Weights of a small CTC image transcriber.
Model: 64-pixel images, patch size [4, 4].
Training: muon at rate 0.031, batches of 64.
Data: trained on short English words printed on busy colour backdrops, 3.7 epochs.
Rows from block 3 of a small CTC image transcriber, named by matrix and row number. Rows with one number belong to one neuron. Each number is 500 + 50 x the weight over its row's rms, rounded and kept within 0 to 999. All counts start at 0. Numbers have three digits each.
After each neuron's rows are labels from the 100 images, of 14976, where the neuron reaches its largest size: "lies over" is the class under the peak; "responds to" is what is common among them. Only what is clearly more common there than usual is listed. The data: short English words printed on busy colour backdrops. In brackets: how many of the 100, against the usual share in percent.
# gate: MLP gate (model.blocks.3.mlp.gate.weight, 1024x512), inputs 0-170
# fc1: MLP up (model.blocks.3.mlp.fc1.weight, 1024x512), inputs 0-170
# fc2: MLP down (model.blocks.3.mlp.fc2.weight, 512x1024, transposed), outputs 0-170

gate.276:506414502532458513502516599482544493531485556556490423577502442500457411476424581468522511366510510447445598408522513486498364530626548468471580509552614536557560528452484454540516398502532401595506496497536599576459463482467522476543533428505495443512517523481444463454516509553503515555392461577519462510464476431519499390543537457474539435595468464478508462517518579480505531566574536570468499566488558572620550600540538473507603512454534576536457483479497528535452526480535483457550491562440472429526442525437
fc1.276:613529520579452526553522535414476556447527519540538455497553573497452473413563440457494429459483487564449565418543424489469474557507490538503478489547557605507452543505449482567478426440557464595422556500520626594472547566484571395449495594485551501496552546581483485379463580560510557477483512428500438499446414548501456491507522466490605425474497408547504541502443478501606452511478549500520466418564503549555586593491570509459588489452510573537416379486418495501415494423501441452510484483407518450494537568437
fc2.276:470556567504541512552452573509502456495470489499421529390605551518458391464516427463516465548469500583527503407559456513540457564530427543524486398447528532605457527483486468576497548464489502460560484566528480468472503592543501549478440528513418504530527476460557447494498452458443517514488550509513525543553453576548594576398423504584443403495524507478555574442525442491487498532495514392529522529476468505540503526433527515517469483515468528478474449500426550570554486531541456619408555458511503529530552456556
lies over: letter d (36 vs 0.1)
responds to: the letter d (57 vs 15.2); the letter h (30 vs 12.6)

gate.290:542582416527495494465574407464575486484496493572553454451514501479415546514601514489548509535512575485498527438529530534445492562415564479471590455486430572457527496523544538480475526471467521490526557521410439435446454454532410445453546542545490503564589571501508569568496539550477554455510589550462562459530532515514560527492497518482527504447524483480417474559469439465549526502431469521493493549456425507404541462432502455555519477544601518433571454531398494489563508556572457499426463504523498631489455477484
fc1.290:528570537461514450611550517503527520506428425447547538471491536564580498577487512498477523523471576461537532568561567484502477540485479443488527462515516537572439534418496522450542524602506522401527537564518549479584428478495522505448522539422537509549543495468490511507521421532494415522542390571460492457472454458430479515466458490477485472540591447545526482506498427401538508447557521478550497403570494526525423507475518652469484513550425445583510457464520532468490439508513517516480475513560483464450611449502
fc2.290:478498473544453498567460489456553462450553545485484508511509448417569564434578466596502544609552522539532518463443478446423474519549441549580540594520523563513513486517502520497597495508454559553586419524449530566455480555459623543526396531585460518551579477535460437467469513471571593510530546532459473565519462526498533525526492431500564469453510464514565526444567569500493596376582496563456629540533455505588452510455443490421428468515503513459436467509435469576391545456521578519512479489461434603484525585391
lies over: letter o (35 vs 0.3)
responds to: the letter o (84 vs 33.8)

gate.485:442470494529507481530538594536508582529482442492538561512552516512468532413463406529591410441438441564457465464470513465592479581524527544535532497456489472474552455509423504462546561591408589485529497553478478521410498519491464487635540409459380438494511522536532459438589481507452529524483482534517572445489506541560492617455467382533458479558490493484452537475503601487485441542467506475416481470486480569569497471506465578489514592564491552462417483608458503522458518476439558606527486529484439519461451532505
fc1.485:496497568478432485489520410485495488465582495610512499486468509501522477459531539458460559617541513503506533391500497526577494456573484459514493430614545515564423524553427490502520379437565465466437483526526493459444503472503469539446583499476566567529491453469479542494479538562498390538474529512480497438506458428499492496456432478489490576415417518571540513561441540529581494443470547536615580500507470453511536499438617497514334457511501478524574530492544535536583519508548445375567457305427516479532523465501
fc2.485:521560438473543494427456492553494496462520485570618444516514526548527441522477500471556525431435482547494513556477530472508518479469502530512480487514500510464523446432498500574519505451453643508515564438508456504518445518405488551564483507395520504511509490513480506515404527557444482507433555522459525458503536524454514573459509491480418434423551465486520556544539577532526417545411494529419515624513480589415491575482524562490510474563544509533644510480528552634387470591524497407443510450528443522489359554504
lies over: letter e (30 vs 0.3)
responds to: the letter e (95 vs 35.2)

gate.586:514470467517467458484571557544529431532546531472525410441577508452563492612546466441573458521517586479519538526543455446475518446523459521554374477541616510522503457503441504449577457518516534568483471491483540527454484475521526450402564450416439506519422489520411460494450607548471503537495457485493556512603558484471585538444475487512578454460532381567575379458443438546517499440554485432494521493426485441541468596576563434488446537563475533443502438501456544417461391463534537529485515561465546497410530555519
fc1.586:625441519453450585542460502553429510464463470554552584419548427478503550440521529567479500435478462576521539442466566501446433515507500482518457451365498590537476560454592399482484532498500551447399542569461558473588490552454525480423499525489471392534582392505496491474563418490498504487477433521419487486499437516518450497503433543484516464552555500565491583495558531537542470538383541517503432476518521468524472455464473572483470475513541490405502520508419446537502495466469432531527484464431399575501458560507
fc2.586:540536460584512553534458557508473516381442520534456558556450516476494579507506558518534432573423457454547514511518520493477461512457580504515492496566448521480516510530487555524562555597598510547544551451473419501490507459522573567543503450425396549533446448469537422555501491494525462568504564538542464527399541344425510457524480432537494512479523588542425542573511546442483479532511439490458510479435577477510576468448445559541514451510534504531504635416448486528456449551532560411500427521520490504491519533527
lies over: letter t (38 vs 0.1)
responds to: the letter t (73 vs 23.4)

gate.461:490459504455430563512448482558549542587630561591529531482567464484476501554426489503520604456470606477524576457504512505397473470509462482429418493505501595538426514439543474493588648486539444517482511505499476554468460501441408496529519423503475426534459462534468568501494412491538572562521536458590542428480574485646523530489507489422408514544511535521462522504433544473545602470496539426481462446440500490417511531545460509483567503452503439503513529399521502542414389404500478434535583499479567470539430543427
fc1.461:501505555485434477539493477514564552526663512526479422491582459461524479612452436535556613446454527476569557535587534482511510473510538498433486590493436583493433486579584540554579528426510424556497438484514429612478519475451454480437506509490469395509472475529493506529527370512562555428503382489568607495461455429576500539473521522440376496479502496507433469529455473525489544595460547414515504480443474484458464653573459491465584487474461420509478467497555453577399450456588457504452559544411579481436421522405
fc2.461:539524540545518450432611545508504520547532479446449516488430596489477524482515471500500462576397501546459502407452476479486451546526564473549446522502511458497541537529460485577545454456516386572511434519512551442561444571467519459505514509451512527532558548431519430477520455540508442471455445566567578567559590613473525520493486491444565591501470472524543502537482559408486491509447484542510523490472469493558437580495417458474531527497521402446450467532478510442576492592504461491582491550415469455430518566545
lies over: letter s (25 vs 0.1)
responds to: the letter s (83 vs 16.4); the letter u (25 vs 9.3)

gate.280:384448526527512445460499499506466395457503441591554488511462586483532424501560481482519464509433472589367491492412469562517432591486627525450529493548539446564497405466457522479522411540410484501480519595468599494531570493529518489600447504434566466438454538523523509516539558463452435542447448517530416554520463596407429432457474438472582472511517529448603457513459533466491440500477528474438505496431419543457541471539510539574433467455439555490563471473491574515518476435452579524476572449563534491466421529538
fc1.280:564511473523506434449506486483489520690487496496554480543545480427484474527567457530440502636488569527525451454463502503481436562444503521423463525479531452566572449435410498501549397523492565572444518579526446530562439456477457467599553435503509483425387500483546547539557513370503490501568456586470490602522510562477468433470478563549466519526590539484578449454519472484462480517501565518499511519479403532491548536486546448532524540492514482475536581320501508537501445542467506522508472521456450515439440463501
fc2.280:497558476477536457492454578531556405442506449467528431510544422508462526440549496543528485530505466463513485495452530468455484511530622588511530548481491563446344421531598531559487585432494540477526538584493407525484477531511514546407473543548420492505475505496480500516450445450506443485537535424557529544452507455510512513490508493445549494462483505546556530446467533519423507462495625522438490611565381399490559512547524508514551642428574489573462444519487558484504488563517491499500468462612522482538557574585
lies over: letter a (42 vs 0.3)
responds to: the letter a (85 vs 35)

gate.96:545543450489472504516458450551407561510430523462396435472476556478541415547481401445470504482436527478521524408483433483449481483566528499398541611496598546461555480570384532474475495541560449519513527546529537589457524553447519486407490573419519461542582518478461423538398524498458434579426508544427490592539544590549489523556510466469512485450417549583599502417491587549553375421449512568501405498482556509425567546563501550432541564487551496561566514531450514517483502531488502503390471475479550417399486462439
fc1.96:452536588554518528566458555417597457553467482535453494556386506459414470537507490471567510459382449454539415570478451409525514407446454567480459570454469393556451517517580433549486482453457452591454526490553472482487507481481493475510501470551405430443458514490452532494581584412523585546496566424429442436570501406443501528442444436571473445595458469448514542491521519590514481478519493536413435462589418538532526528413487470539546540473492434527497488401505474568528445549556550483501506544509468470536448496487
fc2.96:555526507493523500518438546458529428499627433476505565537484523493426490551591565438474562635454438600578467561390460473506487410394489539517499557569415432490509482508501492491592549431463444534496571406493504563495518520446502495522560456539478555455534470483529522486524587502466488498602541438432444474586450401409469541517473517431580576445603582462445556482457485516641504511511454514484509442633542503481569526549485521457486459436488493562502512468408485506499466467575526504479455459563533387527468441492
lies over: letter a (35 vs 0.3)
responds to: the letter a (82 vs 35)

gate.626:437573548487472453517549543411492573390555502536470487453491460537471410435428484519519484481522527512553525464515420482424639486574515477447522456463502468544511521545516543456494480481575430492541479567507506474474466504570425517526480466533524468496490475481565519534423436509398513455449491509478490532543555535472591507514545459506619494527439451482535521427511465504478496454476466495489524562408442577582511349552526559449446439563519492394561542510534617399514501497508465486549519497529496481572451574442
fc1.626:466482576396461489492475499419477476484445504466500576495535441531371565532426527519487455524505455392561496442424482517449458498478520510519564519459506582546529502505580423470471412534491475458518462533437566578576423521576476487492486595447497550523436506466463478454526462514392517446506496503469553607574513521450494577529508535520491576643416454466447496575552406470505541495483525405515470454493468444517453497555482508467470564510504511495470480530495371485575441450532558484559540539470596531523566477515
fc2.626:543519545542475494573481420589601426503481541498468439551565461482493480543540442487526488384475527508491476528508504504522482439461418545451540508532459484498494453526532465509418539535530479519441380437481513601428408501552479514483528476449536524504505483555487475530481557468529467444386516538489505646448538460558535421495512485528452454544491424534528508493492479501487432567457506456437512574497484481532441519427488441498433464450488471610494490514523551525421488473518525548473571520516553547487580463530
lies over: letter d (30 vs 0.1)
responds to: the letter d (64 vs 15.2)

gate.341:463418512513337460489501432515615490547490476559547447482515544404477468401558551482565508508406478431540535507517487437511484552463476477453521461495524546516483490500447482495516537504493541547477495544438546504521489438448499483485521518575523537452497490550595466460526558625567495515508405467463464529414569419603559433487557520483544447389523445458508552531470484467509533431445561426476468537584510425481467539515498458517463444531537539437526476464573460416487542511483479511561507518390423538435448527563
fc1.341:558503517482504473549440530471424567426438426476510463499471438515511573458498542540492537492482540535508454514495472564574487495526523547490490544449521417478455553503506581624472434503506511466506612413568542469490522540499504542534615402522459492551478536491503517500484422421491512589584664498460581509551450567492531562578541507500382456537543542494408477495449478491478483583526403481493471550525508526528563462466524600417472538406451467527400456538473527504474480414438424471384482463527484438546529543516
fc2.341:478518463538487472539546468534504496576490469424603522512514472541526594519562469428518514623545563397578496540496393513524559459440484477412539486440440465457528490574481489461598576499443547577566542502420502521369553464498467460490485491468526434556464452378521503526553528551502456507500479502539472459503356492476499480553575498435537490515498479526431426555463533560534519495433564465432510473488486551503464578526404530581421491436440552497502457536519510478611480605613546389625475418498536552444458416448
lies over: letter s (31 vs 0.1)
responds to: the letter s (84 vs 16.4)

gate.634:436444468522453516498516459522474494450418415455541561378475565475413545508484470470462486435440364541496489538464543498554515515589536421589554490473476471460595479506566591476398501537489445519512488589443464497560461434479512522510497453500392547494557551527569506513449552560529544544469494564457516444559551497466435519446496558494470635508532470508426485573448464551416532498552588539503555580617512543560494523508492552529574586454561476457452450417475608464472514508500458579519511534486502566533480500604
fc1.634:397492512503552491452457527524449530582592391618509479429541573473571397488499551495524430537611530489482444498525471557490479423447603530521503464482485515483503415487528500549484602583624569498483494537480528465510540537502481654459469526435468456464476519491526550469510478418553475479499566528508527517451462557459473506469510418503505500556458462538486420491535490474568528479437511427552512525450517461427582519581480513460526529442437516495405430484455441473482471435522517575473427484552505459429447519490
fc2.634:502523470520600441385436490517513394489546545493489464451447482555470432454468485532563457515520459575514497555466478521519485549440471494516487470567499515493571514477446463451545543543576655528566603424478568552482431465398533468481527559532470456440516437390481507445428537473487515417500533452503419463515561497456557446522568484533495456476510485467480579428553539421538545460377445543585511516514587674521438517492509519538501499537479508534489442452381481525463518538476462530438524497540492511460509525528
lies over: letter e (25 vs 0.3)
responds to: the letter e (64 vs 35.2)

gate.123:492487553611574538431574483522519482481509404479539498468511521530550423553530501483378460504414538425524495470455482445424474457486465463364490461511521488577485472458495519456459556545540491577483494464533495472498545437548565492546515473462487478546497534459522426558543586447455533493467513477540522597467568470523443536504465564454611424513404581472453562554459479580457395413521575421480576464452457437456472547478526489591575474432474536509460548569432446490475477413543539502436474468489580415494414545455
fc1.123:408454447428479516483465587484472534522413596509538488541530506442476556503388538598582573455649504509528498481510542487512536564561487560621517544465497464472536579488586507516556471481419529453511420547468428547481505561500429470440437439585524503533458544519490567478555426507586468506537529552552446454514436591474489406536565465530402564381586482568526470452480536469479500523439438559495505522581548536505565473520475543483485519535566469574518476530598557504390518513484456483501517496561462613526484480486
fc2.123:522513380446542562430481584593508435589414486488454434452504533469431483550497493480487580507427426494440469449534468503496518496460399501496522452526454514462548569599430598507491446403463451516459530484512501475508534496537574517528478458526366521474458543584483458538560563567536494487426547463491494515409448453406523505518531545499480531556506487474480502491511507485443481512495578513466527477425488446528567428424436533507420520498539507515481551556522515459511603518491543470464468492495496474503503566513
lies over: letter s (36 vs 0.1)
responds to: the letter s (81 vs 16.4)

gate.54:488505461552513458535554494444489532455529536417494571470482488443463504486543437464591476478598586490446479453401436618531472579572509442508442495477554441508521475525471512445465507527466563540492503509480552568381597584425485473474559498475529494411537483430517498537555508498395476494454457500524406465581504387495461539516587504385545436575527526552454517509578484505520546508567539538489510557518566570507521544590554537482519461494456482382469389440518425524472494552518509480575495403509460501497507492394
fc1.54:446494518418490514460521448455510534550441457476445597537470508559538473495472441518500487478456550415559557448505529539522513623527466556513486425475553414585530473557483489486480421539476537523507570464458490478404470481514466529510519524447527512429475475573535507480508562523484506516499428534447508512458513565497509486474520553476432432513427442620421486495495471509457556514619428450600494464545547472462484555485459520492468442465441540465454541481446520578477459429503523513484508491519457475497510565406
fc2.54:453500511581523474558501510540590512597483393519576527488458643479516519561491465500454575412480447451404509555516469544493468488470552530480489452421447344456562396538597559526443472540564489513562448457526406471452586474555506435490490512508481521541559440564497431380553461511472542502476490503543504511480491543517534513515486535570524461438539527588479479542517510457529506432500513474499425533432440571494376478486481515552606421513514472513484457383584493449496493511561424557493513544527507540505502414532
lies over: letter w (25 vs 0.1)
responds to: the letter w (40 vs 9.7)

gate.302:492476425491529524491448534467437492467514428478492521519495466449517376499553520588446554434581476415495494481550507455483496531393512548615514416494429466467458522471461531571543500499413417564540480479500487511538485543485466478471529530511423494495525460542451505517505495472543462576549525476541511447513584467584581506509547494526496470543526451505464557581548454611516481504493489449497614533562406500609503474411525444492511413489597542468502539456494576466483530539547378564463495546413513503511544581566
fc1.302:471512539502468497510479470464505493491448497448504547517527492585548367564553552564405459455624517526458517516570527509490404473477517473602505507384552551479478487430513542507581526522493505590463421484459410580407482494508540568456487529479443596476512452452438550527581461524376559495536493545517452572523477522487472447500523434513478476600556532569543489476605442550549582463454468421475514491548439488558474492555600435516434576471529449598540546556501382456474471533508526515495538519539552451432538554504
fc2.302:434514488411415494545456439559457530464465458462571527522569564386579428517542474530490470488485618498496427476575582430517502427499436510587568494433441529478485513537590498488578519540529505473531472538523440454528542493610518530439506511505424527507438508545559574480459432504531413532549583459591457441473486568498441493459532526538528507471443504474501451532527552478535558442469543461485544461464525509543386468557476432519506545489542536501500484462489458428524499530479471522530543484504405572444492365464
lies over: letter w (31 vs 0.1)
responds to: the letter w (73 vs 9.7)

gate.727:534469484505401481412479482476414568405406464474460498523459461539399445631492482562453487512457483533543467514466493578524472499492514446475556475560578535503413546415560439629553495479567445524494512519539489471492457586536450460573381555620539497555530565474560520563508317457516488550464500537413522472539433530584513557599457529532394477492552473490564556561498522533472510465499534592454572455470516426453477478535541478497537501400528535434509506510482550504474514444397493523471440540475520579573525448464
fc1.727:459437510473367493458449486545423506506555508525455383509504493486452502496506447433472480496471448527555532546394546605515422528449457567501541527536513478465488471535566528544521548509497426501591512468535483533470497467588566537502547532497555541554615517501469526478508493455587468545438477442485453436513533501529507521585472478531497449583587468593490513610559472528531499455537559540530484501495474455476537610500456459489527474545522471513465518526498521511533487524473476510525453446548469537501405502495
fc2.727:442495414426497483534469549528513503459572524501437473479486492582438515520448511511444406537504536485539512414528444529446504577549593454441539460542552543495475519486519470503534531405457480421468444425604479506529550630494477512575553462558495511456476435543442484467529503546535442531526481502577518566438494522501471434480549526502526527445606612493468407426461500455539487504530534543563481475518563518511493508469492469491476498532491516551556435542508533573431430564500513480528445444460421373530409473376
lies over: letter t (25 vs 0.1)
responds to: the letter i (67 vs 22.9); the letter t (54 vs 23.4)

gate.5:531620456542553555453556423479524508445483529526417451460527501480530484540447501518551472478468543460473544481537534467443392456435573501510550492541478488485557513519516525492615583550436477581495582463473563616484432450551495577474573520504494553572488593526575519504532513512512416523537529514434484471448581467569516531470437493545452433498469508517508417553489506441479557488477423483522504517497441513457498486431464404469482502575399463434429463576516449519532457587605515479575501516442539433525460474535
fc1.5:434489461365464575440461432527473416557515524460527520557594530496513598524466473493509538502463513529613489520445492470488489553543473474509517466431522557485436462537567497473533476520520505502601553509486436540572557428453486431547523533538531518475475432463472416560540561433547465458512511441488511525465501509462564380530450465467482453540552578538496491442440519521436425528545529624533571492453514546446426578480537472473549447417477563500491414590531368510566517573564544504496474536552480570523507559554
fc2.5:496528486505540514450439544475490476543402508537420418535435455538362562588516487576573399404534422572460493434461566512540554575469510434482454481432495454455442525477584509523512533550475576482563557491461420439466583540492553601486498483528587519515480578448583515515553455434542526632442408540578527492493426513511517492394496518476529583500522408394532554565461522466499538555527553570536493434527459570460604453534523448462567522515496379423564554467492490492501519476425557491498529547465534558566504589525
lies over: letter w (37 vs 0.1)
responds to: the letter w (58 vs 9.7)

gate.401:546472502569487475590554553516507584530478605401488528510470424500547504553467526526407503509463505513437532490412552516512532612450612501431545469554418613553509398518559530606543442474550523525562504500517485554411509542495565478495448507521503510525478521537533532606485518404451495516516482411471488543548555516521478535475457441455482505486507447545412449475440488460510471489560530591578435470572483467421518472486436415485532491493470501605526495445494431463471499512474576516473567490518524488478425561421
fc1.401:596492490406528466466567530571531529537406468451502451452489420490453541475458549558498455526536446535525487460468461402543446437486408429497557468529529467502517533569473472502466447534507479509505464496438459405438455536524404418524362508522455481483549502492482558455576470455557464525492543491529425493617397488533548469490493481532511503524470496471553499508419493483521521603547453434480670534547507476533442489552486418458486496493488533518511523550630557483545498576443509515553445493598555454483562545527
fc2.401:522516493449540450450534450451533521508483494475544453500492448589521462571468475439488436596553505522448493523535418482561495479517605473420450521433453448541629440639457418532488441545509470488480456476538480473483563563467450506500473491515529420516542461488434421603440585475566578538563492505465491502478483537487510440464491504533489454450542504571519469501460537445530432604453422477555520512448562537537457504421510497526568521506555494592562501561611549548491587511506590459561535513567527442514414510548
lies over: letter n (51 vs 0.2)
responds to: the letter n (79 vs 22.2); capitals (71 vs 33.3)

gate.567:457532562518517422443505483560505454454478576482527593498437506582454432491430485518477459407494594554497520600573529439468477556476538528500469487547500510515524511632510467428444580424386573567477480456590569484418450503495533474521581461505560560538468494526466510441558535473473523482512455466515502510537477602597476526534522478490427406577539461566479480587547460578470453557522491536433467472494379429556447510477507480579373574492458543573512529591485468379478531447407506404500534432453505416536490509555
fc1.567:450460531597482484408374463456489437492470510494476532591463491494492607462363446574407516426493526527516544466626586458426461512521443502468512475508537444534558461563504500509390538439513518599516589530465530594533534482501509413555516518458464522487493433412527545524461561629485536499512530454552482496427419470533453451548623472501473402502519509531444584505566453513491456479520459535421519403489381521452506490523551468474455515440328448533490513558479509423526466554438530509492537419472557472485553540513
fc2.567:410503418521414608558509506458534514498490487467486502455499437534547580447455471473461390448578351558495502540523528520500511511458523511507490501531424482494520500421362465470479512618450513542522512482511498545475569472579487443421464528449460498546558504412508551394397465523537598436567503539561603508473509487508471495514468528516456511512450518548534564497484523508503566444575507525446485508464538476570503567537491517516484461534485476518453427472505440443513567483459507492498449439417393414500443499409
lies over: letter n (35 vs 0.2)
responds to: capitals (66 vs 33.3); the letter n (65 vs 22.2); the letter w (29 vs 9.7)

gate.94:503559452559393441558454563545486557464518465588523488523502415535530541502467560506463497595537519463537472525567495479521429558491511485597453537503524486488421511441462542569540570462501404528509571550517466616563517480503577499561478446507502505399517480488481675421475551508536496469510525531494538450563450475480526413634473422445518367569542518571523507388542521576509468523450444601521577585457537483472492514430449473523480541587463548479460464491428482452474531499494546572560496488423513484526554538439
fc1.94:461530500516430549526522525524570438488562435543404519544527451493461467446560651490465496451560520534545488490526451509471435528454496500494552548522543505574395591513567534470575537441541471525624535479500482420454562503447495565578568520485522519518480553562521539563539455510460529504460515411571527483467491520538462408544470531500395422525543572589532438449524543542481459534516458459589561516501491460509418477417415507474585513468581534552555530588477374487502591480533485489546527545549489481476549499420
fc2.94:480454559412518516426504524392546422499551574495503534447495433583467517477474471536466563496577429554533500508504521489529517528553437496518530419484513569605607486495446553550490400519494511481405435515504397645490481522582487457490565567529481546525518403530448488446551558435578476502473517550495603482517531529452518565512417511392512466487469570500538477384506519527389484527480451475482454491466488478469504515504451505569505488512520479507525390446503506511438504512519529534431507455452531489508440414536
lies over: letter t (33 vs 0.1)
responds to: the letter t (71 vs 23.4)

gate.229:412608459486513591530506475553489519439500489603522485546521457431468458506629479392460550520481492432431511500485424411566503508431521469539464418559625499442543467450566490532445558493468525468595416498576461531600572525444524480559489446449577514577600508435423623483561496495526506499540542446512473500438457525553493494554452459467587471466534566435452468435469541477525510474426549509499551512502527444400545528483495488556467489428493478427475519481641511504425488552464648482470502576420501567451503509518
fc1.229:514578553463538521463522524500400520469480514470533452523460431504416523432484483553531494523529456512519453542467440495485536517484460506389489515540528484520493504470441610463440488517469546475430511464572468466452560406508502447534587484487539466466539525444487492539432496458501555492540508488531605553517430485505474419501420522524435560528478530458475620420442577483465526479520478482519504553476561531493456513470563367532519529515422502451560427460525495545509488411518535530547560513471628453412525459538
fc2.229:500456509502542494489525439367492550541396463531490556443485494461454526579536477532507523430553508440527541468489580460473520536448488528475533563511462466439592520534527467556482569501518476501492530515407467526492523497440594549511418495548507468545518456426472471550530516468597461573490493456443450479551588685487518554469535547526536559501487442470509459458473510560546527485471543494449453499493472499497553500419415472466460378437494474522589502546568495611550510521540447527485544479503503468482436587501
lies over: letter k (25 vs 0.1)
responds to: the letter k (34 vs 12.2)

gate.250:412528489491493576511534495576445525463474532581501493475495544538483533586494490563435432507431433455440378475466453442453387408519494484547524448511523430531495451467517490580434450494460483517553454548473469571435559496526514617467587483476487508469589558499620501497515538457518496490367496454538462546493528615469489579518501495534515570467451498528503496536450561454354475638440547599496489451506538448577514551532565459420534517517479505573549488593528477440574474434536545534548531538528572491498476496498
fc1.250:617493507535562409448476492471522592514529495417478573539456375499574489432419474492546487441531557535478623462511469522525514438444509513441501551533498490503512513495486503458456527544517523516551484486521512451548404516491539421560486470483537507576480527477423446439466379575468530540571502525482618449512411410465512515463417532419481447496549550484471572505511420471609494479535475458517561553542458500399565419531427515532491517459466557430451516438385541570445570546507433514488443452482408545506544508546
fc2.250:502472429454505431458518448611447481492458420426444506510478520556538552453471456460475459494470526536458372467462478497555483494448429538545485510585533531487492615528530501484462434540445466525403536516533536516505522491512421499469482502457456485502457510483456460561479553450516612505397454473425477486443503418583510424525463515516506508562583527519548499522430548474476443496444488575474440488444522520528445579633537537566503611573563436500532543502419533432427560435489554471390514521461563466399465442389
lies over: letter k (41 vs 0.1)
responds to: the letter k (60 vs 12.2)

gate.33:530486439403504462443458518452482461521559507475505531533499472542470525509601472331560445415511485501396488465473480511429368454441428430609416578557553454550471478508453527556637545533453381437482488520438534521439498600455513452474509464510535450569503486556509535485514425567539481532475514508481442435475468533527536473550454515415470461500367528520469538468426495536553518453542565554521575507475593441530559448541498422515458585634429559515452519541598525505438503551432466584500457473511609497571432405535
fc1.33:491510545545443516547541490484580481492527503495494549399539536479472461528398592503433622523480551462517503403451474501592587512513516508445678518434478517515451524505521511448458436479482581541456562434547445524507571460492459531494457508525541567397443507457483433451495477485503439517503497514450575629493576404459485519479451482551440481418512502448508538421521616478453457466450479475490418445550394536472541411466466569509532467468680488474538478377331497570550469490502510509486582569466453528383560544509
fc2.33:491497555568515523393630529451520439349553488500568451538536515598518474591497508530567486491507493450468437466543450431445448460557419410562536470579464533551504538537451576484544566446551503491542474503491475526450511432465452416491531564477516477483438498458454407410547499463436462476553474456558529561435505475521532417521550494419545540449483427548435539546437503499451575545532427485377442444500597474524500498531574524437475486502506556434457554448510584570548514531484488488427516550540432483479555582399
lies over: letter a (28 vs 0.3)
responds to: the letter a (98 vs 35); capitals (84 vs 33.3)

gate.257:493467499446517570484500540509451514511563421491552487447587449516424478518420497542545522501445581446458401432577429512469359524548504489452433538475446447567495522516497570593580491525416521538533492512562492506606490385475468515460467514521534487428403467480528387516402436546447419387482546481553430575470427470487429456446456570427429567459554492572493503536503490439523511551454504452557474507498565509465509407516533522486525531536520457476435480569480508542555560471492496554511575530437494543464521493488
fc1.257:529452444608491482482534550553503594475565513464502489552397514610428538486575541521534472460436496510485558573387542439467601473424522480532495550541455515528656420484467482395499614451580501559500508545555504447493604529471507520551442537450447568554539496483554539540538579477583523563589457576423497480500504428552514538472517441561465479468463494502561591515437600470526511544576557518459558479490562536416478514497475447540480454440454577465537483514506547469480502528612511466454448635533517506500500489513
fc2.257:588539490545525488522579497438476492474428459563514484476535488505539489474573493493495501515510494476404506528473517460463496477568480527490420448483491544544492453455495483572440449556457462485471533482476460502530537493514485544573486518506515592529488474458464479408568531453487508453463607469448532535503485522506446545601543420429575546524443578398562493407412519506527385422438412587554411509520469469493545574458537530530495519550563376625413523431500497581510404537566505479513404445455481475513441538495
lies over: letter o (25 vs 0.3)
responds to: italic (71 vs 45.6); the letter o (63 vs 33.8)